From a checkpoint of a small contrastive image-text model.
Training: soap at rate 0.0015, 19700 steps.
Rows from block 3 of the image encoder of a small contrastive image-text model, named by matrix and row number. Rows with one number belong to one neuron. Each number is 128 + 24 x the weight over its row's rms, rounded and kept within 0 to 255. All counts start at 0. Numbers have three digits each.
After each neuron's rows are labels from the 100 images, of 14976, where the neuron reaches its highest value: "top examples" is what is common among them; "lies over" is the class under the peak. Only what is clearly more common there than usual is listed. The data: made-up ball-and-stick molecule models. In brackets: how many of the 100, against the usual share in percent.
# fc1: MLP up (encoder.blocks.3.mlp.fc1.weight, 1152x192), inputs 0-95
# fc2: MLP down (encoder.blocks.3.mlp.fc2.weight, 192x1152, transposed), outputs 0-95

fc1.656:112115108120086129094144140139136132124157118108079135105134124104130116114102100119180154120132106162117098099133169191109115104130131109148125201136163149104078189135116147111118153150114110128155126122179123137137138101162114143144148102141135152105133147114114111145155183120119121139
fc2.656:136110068137114119095092111183162121119178110141117130140126124123099063154132125117123135192158184083144159092105127131144142136136140143133138116138109152106134123140147126092079069139129127170145133120140113173167147151118114119105126131120154104093152077134099134114103096136128123149
top examples: balls: three (98 vs 9.8)
lies over: grey ball (42 vs 4.4)

fc1.284:106116100099114150131107130093140112098120148076160108108097122121123156089082113134097072137125113129150143116129086143124130122163144132134099143118088132100150144068160107137131153135147128113123154103091115132115167079110114127132124084140108128132116142139160164085121110138109129163
fc2.284:141160088116103092132131108102174131129138130139076119134129127125132169196182114121131107152161139110116158127130160117147105124118132137117102116122121147094138172126124100120168106127102149097140136106139128133122095178131085156112132190174136119153134079108145110116138160124146113168
top examples: dark backdrop (100 vs 49.4)
lies over: white ball (44 vs 1.6)

fc1.367:106127135084135118127086108121113145188125155163140100131130128162131105093155146144117128127131134116172177124144157126121133107080126161143125162105099130121163090122160064155122132122150202106129130120126151121100117100158140116120128125181112137105146083114143129098114116138133132133
fc2.367:143128116130132105121121146145126152134089128127142122134127131123121139159177095146128149110151142100128126116129114116073144147088142121114113130114132129159127132123124134137149099121074052162116119141085122139093156088151109121179111187087111147169109126094124072177090131122110141141
top examples: balls and sticks (71 vs 33.9)
lies over: white ball (79 vs 1.6)

fc1.469:128113132124167127122127167087089134105124114144095123099126105134143103112091103129118099144126138207160092149126123122100095121126095162151106134129116093162139130143128145083129132088097111141151098122149122141116147119096141126115140088167180083150152173112136113142118141119140123146
fc2.469:140106147127126099110103136164170126122123143085199084142124131125152132111139128105125100099120117112142162085137155125162114093162096144137109130139109176116109153097092117151096161153148161145129117107086149100146118140163088131113116146087140122093092095122137147143136129159130117083
top examples: space-filling (99 vs 32.9); dark backdrop (82 vs 49.4)
lies over: white ball (63 vs 1.6)

fc1.184:128125147132152139110127169142122123208130167111123140158122128095119109117153118169159118107118140122110125126121128130133097119157138122185133140135129124132102119126152102131138157089131179139135147117145146099153145090150122146168133120131121124123135153148161134125109126163103105117
fc2.184:135163147137150101114097140093117112118166131149133127130138133106134207143163118108143119137111146146140158092127078097082143154132195136126097137124108125165148123134098129111164129143135119081136127120067133131101117185106156142190125113145117133136117129121103098140132156163129140103
top examples: balls and sticks (91 vs 33.9); dark backdrop (85 vs 49.4); balls: three (74 vs 9.8)
lies over: grey ball (53 vs 4.4); white ball (37 vs 1.6)

fc1.297:128144134120114130115097178075129125165135127119166135138141144099160109153135148144130126129122098128145129114127122130138103176121103153110103140167111144166148143139138153137151159119101142093169127160157138127175148113110166126128093154197114094149108182158115096175118168111123127126
fc2.297:133173096151124149126130133121132162118189134138100144135123120090133152136102132150118112136146128100127182123079103122134138088099165124135139125133129161162096125126090119120155084110101119138118147147090122134120139103175168115105125113102136137140118119083115099119140154134144124158
top examples: green ball (100 vs 41.1); branched (90 vs 54.4); balls: twelve (42 vs 10.5); balls: eleven (29 vs 10.1)
lies over: green ball (93 vs 1.4)

fc1.105:132169109127153161137135102079143152142143156129148131134123173089143133189140154100147143126122089095129114111131110158147118175148116170073126144150138126174134128168119078135153131117125155113150156127102153129153122098143174121154138116144129112133048147119128100145127119098128150148
fc2.105:137155115145124154161149117079131141119163132114134141125131130100123139133045119138130124121125113104160172086084105128123125080140142128130104121134143144154116120141151096134131128104120156112127129146095111137151177062183145130128122102140127118127088141126102099165143109100141137162
top examples: green ball (100 vs 41.1)
lies over: green ball (99 vs 1.4)

fc1.241:107134129146161143136108133114053105141130147108124130090046134108144122154152123127173117142119102103091075134135122126110154225101102162151091119137125093141111109149155076120120128097158145150134122140110166156147148119121136132083130089155132101145129129122112115116153113108109123149
fc2.241:116134112125127125116111121174169173122097150104112101117150141157134146140106145158134090127125129142159181060092147140145121141165128119114129151161133129123125151149147166113129136154116129102141117148125137124112111117112102136161136117126124130087108125102167136137107142162137128124
top examples: green ball (100 vs 41.1); space-filling (91 vs 32.9)
lies over: green ball (99 vs 1.4)

fc1.222:152119114142122123110144066107138104139143083118082135067108114090103133137116119091167125153140104072158102159116135128122141129127137117122125171137070101153134132122124119088152172130136137104150123110086148128127110141175109164115128081123130196097138097126114122129124137142116097109
fc2.222:138203088136112100112134108112153156127166146149146114122128136116132195117144136144107112130097109135104156154153140131161112162119140118139125125108130117196086120138123155111125094088136117133113113132108122083163124103088164135118125164144132122144134153109137146181148146123153135131
top examples: balls: three (95 vs 9.8); small balls on sticks (65 vs 33.2)
lies over: stick (36 vs 1.6)

fc1.736:124154146089122144121110180090120155162143111126146112173110152108123135126125157136110105137131102141132080112117147165112089179124136155123081144167170134132190141139114127158131134120112118102143127145154134139104163129095121112102090135188137075173098181145100087163105181105138096140
fc2.736:147163133147113130107100139187116164133098127126107150129130124080151148179118129135120115090163106065191149151111101130160112122123157127130156113133129124151060115123113107121147132131125119158123135148119119111125079108173174130114129135108121118112118140151124124118137166144133138154
top examples: green ball (100 vs 41.1); balls: twelve (56 vs 10.5); balls: eleven (31 vs 10.1)
lies over: green ball (44 vs 1.4)

fc1.407:167149166093120116083151142109129111153116150090159134152118100114131139148124139153131165142161154160101147126141138158120110127170154129139152136136082134128123176110181171137120148155149108138147097129118105103125094115133179157121134115126141163118141124132117142155116108105125147163
fc2.407:120092109144147105149104130157145148115159132121113119132118146143118114148147138094112123132154124101126158106121124136123150166119121153119071128134104129102133144130147128128131092144119096106132123136127101149116186121141129153165132158168127097134153139127096115124151151122119133110
top examples: dark backdrop (100 vs 49.4); small balls on sticks (61 vs 33.2); balls: four (36 vs 10.2); balls: five (29 vs 9.9)
lies over: grey ball (100 vs 4.4)

fc1.53:124101120124085152131122138089139075160100131119115096149134152126164099123129143158144138139108120087144119122085141115068136197097087095098110084174140133142128143130148099148114165136112111141135122084122144154133111150130138136111137143106108106136167088148150088132134123139128128115
fc2.53:115131138112121120105157116210127149111119143089118142136148139117111191182141129139115134125130087125110139130149158121169120120164155115110193126123133153088112117110125177119143128149103144095135126105060141190101165104126121137153129144136140102126086114092149117127151133188125148132
top examples: space-filling (92 vs 32.9); green ball (71 vs 41.1); balls: eleven (28 vs 10.1)
lies over: green ball (52 vs 1.4)

fc1.393:062145149124122124146168113117107143157107159112126138147092140069085123119138149214153074097100111113142153100142139107139126162153098136144123114105144128162073118157147146152152136140131150079110100119120165145134107141132120135159120151177147124096122115127123135111157152091115171155
fc2.393:132114133124123138115159117140198128139160122138106132141119108130127077107146129085130114153152092122173135126182112120120120130063082143126080152139116115106138084132110173130140132124103139106130145136144127127123120142136102117143124146113143131130080080131101120087155105152114125029
top examples: balls and sticks (83 vs 33.9)
lies over: grey ball (100 vs 4.4)

fc1.9:137172104135153156134136111086140157141144160129148131136129170088138132181142151107154151123124092105123105110136108168140119171143115159077122141153143111163131123172129080131159119114126156113142153129111146132154114094152170115141133108139137111140044146126123094148131118096126151148
fc2.9:137163124141126152162149121077132144123163130118134142125129132097121135136058124141125122127119111097164163085081096127124128089141140128132087124136144143149119132143151094134131126098129161104125130140099113131157172065176145126132121101151128121121080146131101102158149108100139135162
top examples: green ball (100 vs 41.1)
lies over: green ball (99 vs 1.4)

fc1.747:092133110067142109103146157139180106119131118136120139104111099109123102133127108127121158122141162123133098119094113125126159144143115181093138127126123134129144117113135124135118128107114132146071155130102144104140148095162151116148152153172143074114133097088155136077157141083135160136
fc2.747:106120104109140157133145147155108128131110114105127148124116113186145152166134116159146141138155105125082139131159109136071141119106174125122121132115117131139146156095125145107133080123117078113112154117134129166137114140094142133131131099116124176219169144112127117156122128108132133142
top examples: dark backdrop (100 vs 49.4); small balls on sticks (61 vs 33.2)
lies over: white ball (41 vs 1.6)

fc1.462:134166110132154157135127122088143156138140167129142123135125171086136130172138150110150143124132090107118105112139100175138121174131124157089120148155146108167131123169136069130158119113120156114141145128108146130150114090146154116134126114137144109146039146126117088150131122090135153145
fc2.462:138169131141128157158148121077138145126161131119126147118125129100123136137069128141127125131115111097176168084082092127119129095134139131137086125138143136150122135141155095127132125093128166101125130142107112133164166073170144122135119106162126115113074145129102099156145118105136135161
top examples: green ball (100 vs 41.1)
lies over: green ball (99 vs 1.4)

fc1.571:104156154145110143145137094135132113161144140114129155150129145086117116108103122120149105087131142130133110151162132082113139146118047159114089149107130095189129152140150160093143171128122102119142098136116110154140100135109110138162150115135138124129140103111121088129126144110149106106
fc2.571:125105162122134167154122129112154155124077134121114142129091126161121157133140156119113121164123142129127159123158114119116131115127077131141133116121121135119132100130125110163189113093143200114144128182154116144113108115077111139107137158152132143123117108155164148122129064140119117069
top examples: space-filling (66 vs 32.9); balls: ten (26 vs 9.8)
lies over: grey ball (48 vs 4.4)

fc1.144:125099156111110152129095143100140143108122146133152147163091166108133116199097129093189121082129101141104079118187119142106143132107121170090121125167115113129121102116105147119098148143160193170117132113125165108136144151111158145152104172145137127145122121144111140163142120123170125120
fc2.144:107162139116126130146148113130117105152167119103185148159111135107121161140111127166132143161129103116136130106109144141184145156122164128144084135146132169143138144126138151127109097073116122101133120158096122089147155069132121139163117120158135152171110160125112133097159114112127134158
top examples: green ball (100 vs 41.1); balls: eleven (34 vs 10.1); balls: twelve (33 vs 10.5)
lies over: green ball (33 vs 1.4)

fc1.743:123116127115144123120146139135100106133124130116104136138137113076139106131137106103124191097139148166087123156157092177116079131115173117158096177149118139084142183117151156122078142135118098149159111115163124131134140126122150152150174079127147173123146174138117111146094175112103126117
fc2.743:128107103141129118125092138177129108119144121131143149117131137160136111131110130114125153179112133117171189107127197133143131115134081121148138134123110139123142099136119081136102114152137185145141130118117119092173107150145135133064123154195124117059157097134135123115159090114137141145
top examples: balls and sticks (87 vs 33.9); dark backdrop (81 vs 49.4); balls: five (41 vs 9.9); balls: four (27 vs 10.2)
lies over: blue ball (26 vs 2.2)

fc1.659:147151130142118118101132146105113126139128143145103119080123104123118133142138099133118112176108093126101109124119148111076139146124100138136163101098159091167153119134148149134145051095105081145172121116128115160097110081100112105142149147151155141110111137116098161150135175119141087111
fc2.659:119112165106119127136118116140128162136107139120126076121144154161123114147142122093120136066133155159164120072119151147186097117133146150124031149124108158106150138141111099122133189132131191117126142069098157120130099163133141140109115124083121122139103117112129101132166126136125155132
top examples: space-filling (98 vs 32.9)
lies over: white ball (34 vs 1.6); grey ball (34 vs 4.4)

fc1.560:121126115177107139144165100128111138162143130118120107142127138130116102123106118117153090055142143107139107113113126117139116138171102126067140152119188111154083114152125119059138091145090109093114127125126130144093087118135107109153153138148135154157125145113112125138155163164159119112
fc2.560:142168145131142162113084131157186130142081134156113152128132136167141153147118128091145111224149110147152155103168121119100116079085118136136110144137127113091175131118110120170169177083167169106127108136127123134127110145118159140134131135157109136114137119148156115117110073130136122070
top examples: space-filling (91 vs 32.9)
lies over: grey ball (82 vs 4.4)

fc1.440:141133118126116080112114117111141111109139133163075130035148108111084107105100095118177168137139119135123169129132128104084134121129114126127168136140122121103139131129148136126117139135141119087173108114129109109135133094159081149165167103152149153109140135093088126120087137108133180147
fc2.440:130138092128136087145109124198113181129132132123138108123139128163132041160152127130125125132160122089097064158112161131147126121176139112138107128129125127156118163135128081113114105164137123210135127141117136110118133153129119143137128121077134137128097074153118158112133124112131130144
top examples: balls: three (100 vs 9.8)
lies over: grey ball (29 vs 4.4)

fc1.250:098128151153067101106142139110146098106121122127124105146114147169146131092128131144078158107140122175145091140149112121134153139141132126134130144116070101155152146113141125134109164104147195129148126121116132123120162098115112136114070174184168114103123099106144153137118137117120117155
fc2.250:114147158117121116129147143103115140139104126121114109116132127127145198147191127153122121121164112122136170174148131140134151123076113163142132106167118153093127131119109139194159122144066096140141151088123159106129170105123115135139100132128109113148113130147140102133095150117129144115
top examples: dark backdrop (100 vs 49.4); balls and sticks (80 vs 33.9); balls: eight (27 vs 10.2)
lies over: white ball (95 vs 1.6)

fc1.584:068096139118143127119128110137124125098125121102113128158082143084134138151130129175153106097112118120084115121106158122141138181148116162138115134139144092153110161120173099143143141115135144152141125125137201130133156137136107134160110148126148117107152116129146122122158107091119166188
fc2.584:160175121130101117126117127135139087119109130106121111112131111140155109158140108113137114169127126136116158066156118125113119167138156138117118161125127127152150136118093177129124085123097112136150138096119122101134123145120146146158142151132147129127103076120135126124130157096101134100
top examples: dark backdrop (89 vs 49.4); small balls on sticks (86 vs 33.2)
lies over: grey ball (50 vs 4.4)